config = dict(
    model='contrastive audio-text model',
    dataset='single English nouns, adjectives and verbs, spoken by a formant synthesiser in many voices',
    train_examples=78125,
    n_mels=40,
    vocab_size=29,
    encoder_norm='batchnorm',
    text_encoder_head_dim=16,
    text_encoder_fused_qkv=False,
    optimizer='soap',
    beta1=0.95,
    one_sided=False,
)
Rows from block 2 of the text encoder of a small contrastive audio-text model, named by matrix and row number. Rows with one number belong to one neuron. Each number is 500 + 50 x the weight over its row's rms, rounded and kept within 0 to 999. All counts start at 0. Numbers have three digits each.
After each neuron's rows are labels from the 100 texts, of 14848, where the neuron reaches its highest value: "fires on" is the input token at the peak. Only what is clearly more common there than usual is listed. The data: single English nouns, adjectives and verbs, spoken by a formant synthesiser in many voices.
# fc1: MLP up (text_encoder.blocks.2.mlp.fc1.weight, 512x128), inputs 64-127
# fc2: MLP down (text_encoder.blocks.2.mlp.fc2.weight, 128x512, transposed), outputs 64-127

fc1.150:532490424510456533509503436533534506584593591564550514527469526538472408454491450578373641485572460487494526488458498430502458513463625409490482489459588480539530484541504519470555483514457460
fc2.150:355535409369539561556546519500543513627574577498499478507470424418433464479491520566451473516493453539449465462492522429506524489518541333536507503467469506484491398500522549499470522491498515
fires on: "l"

fc1.290:557527488607496533447554485530478589470442500448509482429500464489540530465505514525555534552514476446478556412430404504490499471630383579537507481488487471472479506437553494580516474457464481
fc2.290:536447414556421490501611540501534506382563497499393513468514498512546395539485429584478530461501493438533399474545524507537545478556452604437496555469448463466459506485521462439509554515465547
fires on: "b"

fc1.423:604447425432509492521514435512492514486522530555477471494486551485507566549469484536557512559470498590444449435411429546568385544529503500572500528524501430551481537546523510514520523500539531
fc2.423:542422547457469528561496539559536485431515481399430446566436529469507486453449528491488548500461494493412477522369483495477460605580447537560456531613471499606512518651530483506484585533448490
fires on: "y"

fc1.76:511512591516512509540450517507482492491497542555519485520480447495538427394502455561512511554488426504387489519476494493569447526478600410460546553519566461577532565524510440461552473477555547
fc2.76:556589559465572510535463535522534571466420459605492456524445490546583444489515491535539507492449432557459600573500539562542469530545553551583578514518494486516486474524575468538581514512532523
fires on: "i"

fc1.295:527605515554505456524488582483495459507444560562441604506459416526555593472514525478535542555474499449486534497496551518562517516441425497462510511544424526532582469504390487475576555638464434
fc2.295:616574535596510461433470575445484474435477462521540507482478578451450564503574419522550537412528548465461579509574517408476448549438501451506457441483393571512525514508452482481562541469502540
fires on: "d"

fc1.130:529520491554571556548600560460522535437617441457504465489467458522519414509502453544564493447412464493486457480478485482462515508488447494518480559526482462574499503499557568536491575533485462
fc2.130:546467521427468490497571563475517455475452476458435504508466545492595532444439427496483495533503523544548600599443522424445430490529502455551540533544493415519364494521440503555464551527549514
fires on: "b"

fc1.255:578516534444629455475593522547470528437432474530539440538568477479521526380449542478546525466521509482528478458488374420469533405491455468456501533526647465591545523531446532462512499559491503
fc2.255:465652566508442516534550565473506466500446488586540505504519532537511611520491471532551499508506474538498443503551547484482540499552600533474540585516535488619528427464582647519573573533510438
fires on: "p"

fc1.306:499534560447548473479460399512440411510513489512523516472519498462573536489468469528494416517526476549552458390544471471455529520540446532568527554491489528505430575539431595478525517483535439
fc2.306:472532472542561541554472515485471422573560471533479498472581488445489413448456449502502410432485507503452556550635442425536534564545447606542460503474532492446516484420539465551484462435521527
fires on: "e"

fc1.61:529498524469487467552573589519467602512481532473538464547549487584502432539627455473455473471494555577510443442465464479375434562467479549481508610503516524415457488625520491465492522547503497
fc2.61:544517478564495502568473481552395469522504482486527542509532480465512436429536479528421422481620533589476547478547441462487571458475606526444457457440470550514526590498517451472432530528498511
fires on: "r"

fc1.31:493539520499497473536477461520437613584491476429438395458525497519510610489544421562563503523484521469454434510446510454476523577518474550545517501544501489567536619514464552530530531538457444
fc2.31:500500495430547583508580463497534495523537508464561490482600462471399415631472460530446458476429423509518466589516432447534440556555525455501512583553502446535528542479449608475482512537526486
fires on: "m"

fc1.465:537452486482553470440452488485483480574477523499506467494460496460438458532554463541445416474548464493481477496526400452465501549508569480562491564501566571559498572495476511589582422474543453
fc2.465:477464480495473549486466514442465526502570501541588372431550506339461544424494533555423412577498531434565606551568481464500512512499509451486485514503520433484556553458463524562547481429485546
fires on: "s"

fc1.419:543469510478557529454464464485571516492462475504392438485586399482524475507576427496471547576445545472595481475496507499400497472414610446476627492594478533462560521593555514567559444554450463
fc2.419:453514456552599538513502562547605539508507501521522483423472475578578517422547554468471491580495545496544542465507494547454557584410442454481500456492508529502560467606519582482569529631460658
fires on: "i"

fc1.237:479495489479481449446521508524486541450518525425508468605557506479483613527490525511436500465533453460516545493476522534546467499459534475574464473458414467499487528544608472544469522533467507
fc2.237:500499503502570566563506473437501565462530575436561549585515515467514567587469557433452545468478454471489516369464501536540446612455496548444495519566445477412478477482546606539514624614445401
fires on: "r"

fc1.215:515563549452494575455473642492492436495516558454491531510502423554558475474470575413568488509530457525506502508567522478494474495414465498489571546432571499456447486403449558536449526515546518
fc2.215:519541425509430535519439556485518457526461543556531422442593446565522520585397479484435514471532384475459375456521493502508458544446416485558461465537488506474413432424470483559512446522566598
fires on: "h"

fc1.142:569497492480509529414496612521615471529605493489508578510479427513544474568428502466374523478528454489456496490559477555549554546441542497477501566457520510491527535540492500535597572446487478
fc2.142:550579444533547435398441540584538525467438463476464447469504456457484472566443534518478496479451534485569550490526567469440545447511420469488560568498543423523487450574524565495546537476450521
fires on: "g"

fc1.33:576445548561519492437459437535442486518405433514466564529418522469560449401508411508463473484557532575491561540497460514496534543480507487495516562552529446410545505511487540479577535529416602
fc2.33:457516471521504542562554545482555522475534481545453525516421510491501524417580523446571512512456471511477492460484536483494561496535507468424470479452502465487540609552416560437437533508529456
fires on: "s"

fc1.407:431506500498416515485424440419415556440504396431503449524536549522463572503535509508505492514504489498493511413410478477528564489502498481483542527530527518508592510575510536487551556486535518
fc2.407:444465556541442521476441463447469491466488365537510466464479451560457561439502489528499492485501472571430467519524521514440523517574489456547546506514583567534556493494449490517480467529520396
fires on: "w"

fc1.228:563447402380533571532485350483478534519562500479478441543545559519514547545524460501517477469402558503521417436466433522455407482442499443494539499555527525513522488527498549527530542485455533
fc2.228:567512457418517500558540425511483507373546521418543494452540510426559554426539521586473537469476476435479478505502501474463474515546504499599525519562515509601573497520526544565437507444357527
fires on: "y"

fc1.310:521518516432453450374625504517512568502527477432442461442467459413506512519513463511525481561470565516470500500534603587494441527487516505575511514384420537485456416517519483359666579487406531
fc2.310:590468501453543422459476464535495533477512488485477449552524491490431536462425424552515537435466525553486546560459484554541519635447468553532372621473461579516530455495537656508437539482526482
fires on: "p"

fc1.436:554558549534466592487448562516513484509502626529550499457505561490466532580498371523426532509533392437465484448436498546518549454445471488491486623482467521487525504518496461492535463484462461
fc2.436:546502514512532567398481435491587519474438534483499528413504540472509556512478461580526558541466487453451536455588472556514565454525528569442474589488514488544466469383423432574551477526524529
fires on: "d"

fc1.90:537491539483526574420582555471476560490486507498524418494435539448447504528530432495556402468619489419471426581549524512542531476524597500593551538445534462577482514528442501444560537557410487
fc2.90:537496539370500591446563511540422607463545553493470463501528572528471565402410385566582485504494548515484463469488541583491472466482471551481485475579512516467533420470490509460464512407413444
fires on: "p"

fc1.365:434577502508511468531373469574520484485504547437503513573579634483546447444476552502517557452471456493487564535510486496540445465437508498564399504549553492501428610590514475571473589498474492
fc2.365:446479559423481567597465567476488488449392546504516515495560466465483565526509512439499541454528507461569589506390445502507495526540499487530406539528487440478481527592476407643466586484482438
fires on: "h"

fc1.247:482573449456563425407585483394497598497504464396460471467488512459427509449497523494485632521525448546419524505457533551567554415514450488576578458513523585564524460576464521388530505536435518
fc2.247:582452441478591483540406395510597596428526506571580555627521501507509590494521465510430510469527495500579595522498434504543468468486497513538494530453575547471429497379558535454488541493495542
fires on: "p"

fc1.380:413605407547540563429471567553503451511563602469590478448468548518464470555473489597483502530499494530544543497374430455487496520490496583525486526537525438512587573550489471425561483502474373
fc2.380:472451488489615474566515451532519514550552496424583493517337483556514511474543503537529467457557446490514494474534516474483476562475525547464477620509535508461451572426544541455574434527489521
fires on: "a"

fc1.111:574463449567476480498488604456507480502440484509532576547469505489574492421467544531455379518509532500589495575562462623489474553517510471541551514488594428481553436560536542516479546484472510
fc2.111:502580468514592544509517552588547494554517553511631553599550483539481543512480412504528555596496530552558516478526503506525464513536454473495526555431536528532516553556463602544461451504553469
fires on: "e"

fc1.401:529536457504599483517477497489531434477494614566499479456424426436459547490494532558558610602493521451456509556509486465482414495456424447485521466535417526543491606430461565386474501600585511
fc2.401:420441521559484578521534460526450485464521451557509531479475413420540487502547433629584548537427561503473537536503512461553484522523513465506548481531449448538547505527479511531394479597468469
fires on: "s"

fc1.133:476440499431633455440467519505487570469406564553517491530463452525543493544485507413417530497525511535533527494468542456509518521471418547490573535458544530532501491538497489465551434499483498
fc2.133:463518408514488491578520541545500487431488535535589579517557465488380490434479435492545563526534427519559530517558522494512502500539463488518464364598585559536521511510495505493521452475475512
fires on: "o"

fc1.286:476554509426423591374528566536532532487514460476487519409550462446495509581448476567470510505539415434437431561488503552477481450501572554539462518427466578656532451494481520516523516478512513
fc2.286:501498509473429449375557525615486521494506522500452541353477473444476579484533478505503500445537514533545419606482492474536505574512554468584433526456517532550570428454577570448441592570407545
fires on: "p"

fc1.14:544555524550504585446414494482456585438450587467493489409459436509480521502481527498568512447484547456435490531512557433482428453437512499470551549516497473531537567513448482585548502545496426
fc2.14:559508545509458579511520530502381539514496452545584497443467402464491426530478470452451524480549467579465419582485569529494497492464483484583618511645571453512528468461483544502477486454467519
fires on: "t"

fc1.158:518489522551528527480398455502502515523533628518404370526526477515437566551487543422533527458462511512419562452477474522473415426440417533584528482468604495524417546504554498457491427541489486
fc2.158:570606517554575452519465583486471574467547547505533397532553536472548546506499489408563491442499441476488499508525427536436566475475528484488509397480524518503441548538434557554407533526466484
fires on: "i"

fc1.269:582521574535524619455470484459457507503506535442526503535471479534446480530491461458535486455559561474401567476437420505453548490543524485586549569584541459493426596479528566407515548419467496
fc2.269:485506492560479545553554495490519567502439516514461457505491513494457574474473393489533531490404535541568615493479613544477580479583530457443474526580488487521504509572513566467458455493413551
fires on: "t"

fc1.230:506516511503442553448410522537598381477451512449538530427416631409497487560486517572440546524499512494431558541524552519521447486469616473521558577423441491540494533472528602423494528490407526
fc2.230:511401468455508488434487587442539476572589630495481541424542452516472519455440534452474507505499504519506538558446563420493497459588497492488524563494493422547540560522595569480482448510454469
fires on: "<end>"

fc1.21:511486561534500413531530493422468457527446463532509516472517570477473541462501543472603604532481502461439456434477414480547515584539534543472546513547357597511504551544388552549460475512505479
fc2.21:490485576543489493495490508449512511508447450463529478464441424490596510536477530495608511525404503569531534537452484508490512560520535520465452553525469536458516509580384487528507461486499452
fires on: "l"

fc1.417:500474553632502483505463576485509474454441443515534599528501521542529501509433496450461484527480507450446507452394435528499425533490474496624481577531532483547535524529423520497516558471465554
fc2.417:499572534551573514573457514538532482547548576515487502301544427535510468463509437540514553515512438485530512554441539517526578580590536481514490512432544473446611515575519595562505612466582526
fires on: "e"

fc1.23:481522554408556501447388481524532487476484548454537526413524478543570586526486462454537551576519565465575419516489502441350462454542613541564579530500469566478541530478442514546449435477478448
fc2.23:492559518414496542432504413477498438505552396388489568412498450411539515407550453483436507494521509475562527505535452467461545404492438447525464541570457582522552507506543575523470563491451486
fires on: "i"

fc1.266:547521530523488415479494494585544480391494467453515575496612518567504474459482531362619505538496500492516576511524489516470500422459527419518414449431572505541433554592526499502528548485515525
fc2.266:487551506530512537499534518611534501435413511538542541462518545524542502526503528435499526432553522536534511519364528549501529451400440476453479498522495503500462429489425520476595586500510416
fires on: "h"

fc1.229:534522489504595550499516569475459608446479530646453591481514537383541501517479614426479461471519444459456344520480520602469473549526501560451526549497425478520529612553557511443481564505542496
fc2.229:535482528478522462548502509549484485412446494556510591430542476431599479507484605481422429512519528459451339596487538652514540620531554554471490583513467458424505536548482541434434542495543569
fires on: "r"

fc1.438:399581531545506465456527476543495499535539437502520400462467488523488515540491537525373410474521564443537512481431447591554592478591413529359418519469600433504479548522582607471468554561537400
fc2.438:410558443476488495514411470517469506600543508527577470512486507523456506506511541506499481472562584494540552516441403511501574451530501557322420538539582418544522514509530561383521558538561393
fires on: "a"

fc1.327:532455448386511616453452584537525581511519511528516505611506493455501555536429412494531549435529457446525385516484453499439561478495425507467528469555606599511594577458531456493485554429506430
fc2.327:529515528483545516501463475500531477528467479378466403359536519485504582497513437510488505556378520514494529570555503440498546412512543410458523506520506510537493422445545483487524599506485465
fires on: "g"

fc1.146:610572569565557547506494544480494526511527502502524489520535561508399550517568460554553567558557392502485521533557522473475515473478483476553461579497473442556410528467527596527555501523440621
fc2.146:526524471517518486482533540456490499528528486455432507530527478454391510457601421426487469476507500563575598489557549485524465481560477567503477520544394474511401524426530545482538485496426466
fires on: "d"

fc1.399:554416586435523464514498467559469456427504532433591410439439448501452548475558436461491459561526548435536506510542385474559409537511523560571508521561548506499537547505446540601463476499449464
fc2.399:508495484399476542473456512397564500544603525637493506515534459518450482455485393517478482491417507427571545421504456553542489490547471438562481454516421519480577379412512545591513483528529436
fires on: "s"

fc1.174:410574448471550511536505532616479510517572550432591375530515492551472443498477487518442558597469462483511487488438525532444620511516547503510515640474560530567525495562514481428578496517490503
fc2.174:525604426472529491496427459546463489583502540438568496532489516572503575545530532458566525548558494502511495507521549401452457546499479588554440569467469403493500497409485489502585565509529429
fires on: "a"

fc1.20:396583548565585615433493464524448594559521492553503530471506539522553518536427418577404535559567453449582517561533552513513450528517506541516542509482547456514515464555557443550588497520456436
fc2.20:421484546455477427479548479392466475521507487485410414600502536508529505501486534475592498466448549471514458570495419490467498451503547532529509433530464580504552542495519389587520494445555466
fires on: "o"

fc1.322:532432487409476521535569446607460562473524583526487565499477504517475549545488533578573500572437509526504450414448433467521439536525551494521538446580431480502465428572585550474535571520513552
fc2.322:494439484485432516497534427544458536465582589418479530518501552494468449522434494551506474456467434473489406436406455446526352496595474471565401457526500536501469477492538469481481498552492521
fires on: "y"

fc1.443:537477440515443494495545609524581458497575527421470447495536514465430563534498513535444493531433538476470498550496546493502526570517609574476480492420440464532483526518410464507515509543562478
fc2.443:494455474559467442438494507461557477576515375409504470501547518485474558542525493488517513472490534419530429512500519401481477590555560542465594595459542458538448500445461380450466577403555477
fires on: "m"

fc1.476:465500487535490531545476423530438607511556518493456476488469494476501471443562496509421633516523592419459458551479459483434513533479488498419518568485522572552521467570462482612483649396469564
fc2.476:511512495467577506507483448524508609566525478507434517483495578509475502500476479472508531446497426450437446503428429428481534519493570501452512520514521500483562557475541540624523561360407535
fires on: "<end>"

fc1.78:460492582530543583451484508451497590484535527535468533412482514509493548486426498458477522507450472417533424458487559579542524485446451551547499445483522561517603511510513546545502447544580462
fc2.78:474452640488464487447496508543428549482511538514514575516449388495444479463480519446445538518494481503469445439534481578542499450512549453466506467486461595515605484482495559520490428516553464
fires on: "d"

fc1.435:571460520532581515523421519520534547464530518502560498494424471437511496640489560439544538546541537600485516388541552468563494442598503532460553524485534510506543576505572502501532544481375579
fc2.435:568563527437562527465436504407377487522609473463465531552534560475565441497497437529568544382485556442439528499497509448426566436470446467485478438471550504518506490594615459553490627593525461
fires on: "g"

fc1.441:487576520582481431604491468478616431582461534481413485496554550419460549549510444524552519608452470476476470527395478415557508535527568581523503533512472520508466584537412493504452416526592520
fc2.441:512508637551498459500470581494544552550494552388539491543502358450510516578504469532615477544403518528476557547484519501563504585517449499470553471543447540519495590457462613585588484575468559
fires on: "m"

fc1.89:520473421532532568462551445524476470493494494498456498516582526575472534506434526491501494524502551479452392527392508581531480493484467526557579522459538443520526483516532478440559484614477566
fc2.89:540463480504479523472518465470599485447539488478496488576516529508460516517545474519577467447510438530439543563497561446423520510486541578463445520587457513559429549459568552599545601438483534
fires on: "y"

fc1.392:498484537551457462551429600511535574512501557470495442539456459507503483525528515507539496529528492527496472491506508525474428530529441537588599530463479587451503536567551414444421493562453522
fc2.392:516490429532341446542513552528507542511497480488559505512530486478518467484522553502524506597444476502573560476596613539394557586436384490429539567441518478437473445543558408523451497568513462
fires on: "h"

fc1.190:480539523518580554458556523520476468447542427515577441452437424504498503519427509509454459482523579430456537438443523545461506603556564409452452506521459530440490586523503513476489518429499489
fc2.190:525378542568540582526612518539513478429497453566430526435441550510485504567453442463411552524585508489584521466468476457520495479504558441554434468539442481455478453503465533437436451573487520
fires on: "t"

fc1.170:423552504531512557506543517454482479500449522560436510626561449528456517590408498495574569487508521562558547479435422547590490535544512535416584428483489418508493344530467519540491554494459506
fc2.170:432522413497458478529512443430441431545491502474463501499529506504464480631419398427524574481391504541513517507495509543512542506376550594492440499532569412537487430464461495580480487506452537
fires on: "w"

fc1.102:576508485503546501458506463520428521527468525459526526523551542498492499445465446558449540476563488390451437577384511506535488474486467492487547465417457435487460445581428487491499488475456458
fc2.102:433513580521505492588538533430538468545471471549548488587537562495471386488489506547511574520436536505437417444508397436501496446505442459586446451604473496610548517514477534464543443523550421
fires on: "t"

fc1.484:472487527541501461466495559585519487494461602441553548588532472429454556548436502551441486497550548433467502473502348552530486549455463486494613517478461395445544415571522487454473494539491392
fc2.484:479603555577480496496466488581493552512527552519531454513578500523434498531425539540488554494449432545460496434448438503541456546558591474428580585497512466538471319396549514433441492542468404
fires on: "r"

fc1.354:479599516609524490466461551563460509390502485551491580451530513567469543478516418498513561520488506475452510488543489394544444494457411551560492491510517512649524427562516473470576582471539439
fc2.354:557485534578431562546508553590438535479458362521490563475505487502462523508543461590461555567534574499508476519495456577515484495507462517518471500508437463510533510482483507567561472528443485
fires on: "d"

fc1.7:509546458541433494418464494464465470479475464480519471520461528533431585549520532480567510529478515553538521480442479474398465422497581517456468460587574529427506533507556495393558625517407497
fc2.7:423481451524436582489544544484498426508527492490571428503507458456526516396564604485527548488453393541444536586499526577531520566506507528537551474535523537419571536505561507492469532492461515
fires on: "s"

fc1.162:489493486515584518415555536503419534500426373499537462446470438534562483431471481525506608491519514454427521373419550467575412568549578556431482525456433449466501531568492435510519615439478517
fc2.162:463479518521492477498548491459524501508448537568475495487419468584502478548506512502546589515481558590484488453478498483501533530481484464495470570470484601496525518509574400515538588440443490
fires on: "m"

fc1.421:546505514528478414474442570456530434433484526464506443475477581581538532503438494443539545561487555433484423436465553486520480576461562562461534527518517547617459525515439502495510545498472545
fc2.421:432551546451479470567480507548427425516452500445460439434461475598520530499474441447519489527376556566573398449478531486482516471520507467504554541537478493576434534486422511567487545458484519
fires on: "l"

fc1.475:482558503515498485448515483568541502506473432518431475464470594474562471559491488498533487591498475577544491458523437553482408572498504489474452462440521464491536489543539436489409420482447415
fc2.475:501469558494456406546500487532529534482504544504419550469466517420581427517496481533509379598518527545545522460483414520476511588456447479493443482458461448499530525466441413439451448444463445
fires on: "o"

fc1.377:536555470523527475438405512524524495459511533494511501403512592554508479495477560352513604471518425458512548502480517420517563485444465478511475565546561392478459500566477471542556516452553513
fc2.377:523579506486480454539441522609533437435519502443505500550539518506549495442458506358484492495513467522511477494500434511458484549409480501503384421525639418471472522587438471466579555404459522
fires on: "h"

fc1.144:454438541495449525416437448499436449424491480467582524432474470535514502545458450557510506540569574545462503459547402488514425545502495507491626610455520516456529494480498514505483441453579368
fc2.144:455500425359492532522471526474475547576635548513526434497500524548528511485549482540432499550482590472517559540546459516546430559509519485507516489533528530518524398444431519520454569400511498
fires on: "v"

fc1.259:455479445442555616505500486475544590467419582574539558505524480535512570486527448539485540454538510436517480514507419482568522496587478576357528528468450471514481472528496390546552530454483571
fc2.259:412443468425485585544504515447522516413531556476410519557530483526549527528487521529524488538442429494506472451572463496446486422521472492449555456565558463439551506506534430573494483553594397
fires on: "r"

fc1.427:387591501508555503435527517624483443430625541495548420480511567534576489519417473503550497536541517472599450555497477559437531446493533555434500564428516550521462493501500491491609486559514475
fc2.427:567486451526502482538442524609484569586569561432555439530455496568456514500480459516411537504533507527488485428456502538462533556466472560471484535478549503480597531510592495533573604556538459
fires on: "a"

fc1.507:451439559428463476547479566570550469444504508385496567557486481510529428465395518424517509484470441474414535493463447430521550430486572511532526545539563485535547591539618500530601475558504455
fc2.507:500440436507456545613544519438462500553473547464462507532501519617463458438393462368544490460513511497451552520456516471476540515531503487441496586594483482487510538498567433523457535548530419
fires on: "g"

fc1.45:554508498517581450568547443549363397578515481491494448565606490532512501487496431520531458510541470405511426561520463533454441484493456533556577531518406503539454501534470523510469498466556479
fc2.45:516498540494548435548461436437553479581588539410562491563495480442443419471501554429463455547597491550518526563545460464471456537559470511524492591555447518516455609443378566524486508514435450
fires on: "t"

fc1.289:516521586506495560445579572410566462476524562584536479422477419514551548533443470489533493561563478470513447437547513438515534486553472538592446557544485539535580606503498503539481479596448477
fc2.289:535474513487502402589574479426484396510573575472523491495448550518543499481514473430515512462588460473548514440575539494472488458465587426620434465498461400512572517524406451454470460573463488
fires on: "p"

fc1.312:499511493535442494467455547500589499523494554467558449419458479544540564510551478591517513514407485501469546551482511507532443556462659559505502469419450432490516579528482387512509579500580457
fc2.312:537509549490495536444532514534476469579496565357584487502483440574514464541562580561486561520453578531533445434559441527534456614583531505518508604438497504499516577430534502461601504435554460
fires on: "m"

fc1.92:506447585459619460477460520488518577435423435401468442468586447515509498451482529460466486565521498529548504456521542497479440556461466574541466501534511482469503429523501550469481491587532462
fc2.92:591399475477450421566479400525478537466417468556608475508532455454482509410489564444508529437536488499519535510644532378525482571457560506534460627474472441530496552531448491520476428513438508
fires on: "v"

fc1.321:469550460485584543414511527541509464540557519517530428473476484513498384535547487515406577468540509507553511439503484565460619395471570460508497520510556466448470471578500491507668553527486452
fc2.321:552533313516541537404525546489445534590522413631455452492530506546443484497497567500444485537407446530473482532551523472410610440501514489463484526578499431571470459511460522533643485447505498
fires on: "a"

fc1.202:579540468536569554459496498509500478477577531496504521493551487491483541526508485570554424501487526429528511552462487494457435544445540469671526518390466441434458379526585428415401520601520443
fc2.202:523470431518473419556491451527482489457436523513519515624453518463504515583514468585575507570545499550485579549499459547418492549531442525515444574590504524576458549579475518552481437463548521
fires on: "t"

fc1.400:429531396482538497436419552500523474511493547536439456416496487495415507488514506508507596560497511611495510498411516485449470501448546550444555469471525483547401514411513488543524437609534520
fc2.400:475501442514416493397485481534462481443537553545416394447566482457544532495515498515545525512399525496473519518493385502437465560533515523522522480525537487497376531475543445473420458552469432
fires on: "o"

fc1.220:541515473451490432401449465446562493482503467545467519440505539570592600462462435427541507463545533407550438502465469447449455484648552480569552481551518453459529488534428557642480472512459434
fc2.220:440465595473409531370504415436563520547496494466456505435494439478494532422590508418544468448537541407505491537534462499469448497511453455569489561581513481437503528565453510595459476453523503
fires on: "i"

fc1.272:547517564583517467543534450505559461524429632596483466517453450428524538454392516552491534535545515392496486469494496567525490425434460521461561459496453560524562581461438547417448544612574579
fc2.272:504502532525454440512498448477453443531517526502459520550474395465505501461396519639539622528425499463497501515493485572563481532591469505496522408431501515566534453459539520454465548576523514
fires on: "s"

fc1.139:524546532497512566449385544417523577470453565535484579530463543532503509575554489512461599382499491522490413588468541519522526414454444448475499542424511578546499534572430483509606496499423462
fc2.139:517566491478478495517418564479462488469466504487443562460436497421539527524455412484443487520474475478430512559478489499478558380578549500529503588532543452619502410421557541549573541537432507
fires on: "d"

fc1.253:508496406454414478433426593464520539466466542415574470446518471497492469466534578504464528503470549483507514453570631451529508568492611511490578596413456525572476499474574592464544529512395464
fc2.253:510454428474536454492508658552510487543543502492514501523594505564535493530538631438498521541417530556473544499469592463483526493555484581517474575500546518490499460514504513515466445457421461
fires on: "g"